{
  "train_examples": 26041,
  "init": "trunc_normal_002",
  "lr_schedule": "cosine",
  "final_lr_fraction": 0.01
}
Rows from block 5 of a small sound classifier, named by matrix and row number. Rows with one number belong to one channel. Each number is 500 + 40 x the weight over its row's rms, rounded and kept within 0 to 999. All counts start at 0. Numbers have three digits each.
After each channel's rows are labels from the 100 clips, of 14976, where the channel reaches its highest value: "lies over" is the class under the peak. Only what is clearly more common there than usual is listed. The data: synthesised sound scenes: up to three everyday sounds over a background. In brackets: how many of the 100, against the usual share in percent.
# convs0: first width-5 conv (model.blocks.5.convs.0.weight, 96x96x5, each kernel summed), inputs 0-95
# convs1: second width-5 conv (model.blocks.5.convs.1.weight, 96x96x5, transposed, each kernel summed), outputs 0-95

convs0.42:499449463504466459482473507473513551464495626460514524478541454513429532451501594565451499531509479496517501574524502480466412468478538558490425506452463536493450524515446511480488464507385452544507448483534483484520527501497518468525523472515473509436525549522461416460516486477432477522
convs1.42:504483520516504409517457498502525445501560522502467539502484541553605526458514566423487469613518444505532554490521485469507475431527524531474464516561502501527479429528509400523471495481484500516438459481498476494432440467514488593503464437463497497448511489502510494442443485477472560471
lies over: bird chirping (31 vs 0.7)

convs0.23:535507519552539488525544573549602547462507531515566526599440495510517545545554527534526554506460514516512423510533514516498462458527500539420553490506416491455526470504491545521488562520539472533487511483451487527469504477577506509582514552458577516542544427514498506484498576512504527496
convs1.23:489411559496492543488480440465459553483494487494472451460480603514495517492429587486483540510488519559425475476476492482466520535522514453425586513451451481496484510465491544546461496541507495476534589546487524468573494458519524449431518468498479465509475572444470495479460520443473547442
lies over: doorbell (83 vs 1.6)

convs0.69:495544511505467545494542525474490458413517496495473475474469510488506472561541506405519520478525551528516489422484512597459453569571520542538491449612513504444554548555490496517566487421566523496528511462502499460460490507469500588518521562478519527451510478472495511479478513531457440555
convs1.69:541408550509535537566515476518479469500527569465513464545415573473562479501557520442484505511493525484517533608520488493411527539530497481531536473517570540498491514380469479510441525484523540493496471545585492500504521455506531529517532516498533467501471527517536500474582539466493580515
lies over: laser zap (87 vs 0.8)

convs0.30:469479509535492533501518438533485499512562565520564468461500539460541507488536579499459440498527547587455422531444492473538558512515542561562528476541546536493479469567453532503502510473470464442481562500610439512471502538503497520496561420573558477491500515533473476487523546467504545523
convs1.30:516574498499512423505516479528538515509499493510486476494493455579519529417501530492464525463493462499512602477443461505503472489486518553497477479550602465528498481444386487490585565517508479480451511495577557499521524512505444508504469532554475566594526492483501555509501493458578533542
lies over: bird chirping (52 vs 0.7)

convs0.45:496469467534448469567489460531465406565505525517516533496480473507520458491550480484421416513491513467442483491540542523477492516532412547420516510437550498493445492531482506482507523582517473528489453403486451559520462527466575509533483440439539461532538540518481512446493485458566478464
convs1.45:453478507490474438435488470492503505506564468436541559507476531566552490523459560459449543519463425550519578476518556466540519485456455502529496501425458513492519477507428444449534507482456525474515565446469488523432463519587511483409516508483568536445476537546445532528489474491467518524
lies over: bird chirping (33 vs 0.7)

convs0.93:523459479478491522463486486492509503464489479428496484533501387489478474510485542456560415447548485525492511542591528500561550455563475491533525465538465424476516552491564499514526543529466526442494501501463489504444468470522543450499590547541555531429454506414479508492471568489442491541
convs1.93:505526474469469487471495472511410545479545518558521557439441554539501392520471515480446467555497511504535488484476550488551489496529458502520594438521461513518516463520558445530583513517494517555455510457528510538473518487487523470386431492468511532526528594495552475470524503546495446536
lies over: doorbell (37 vs 1.6)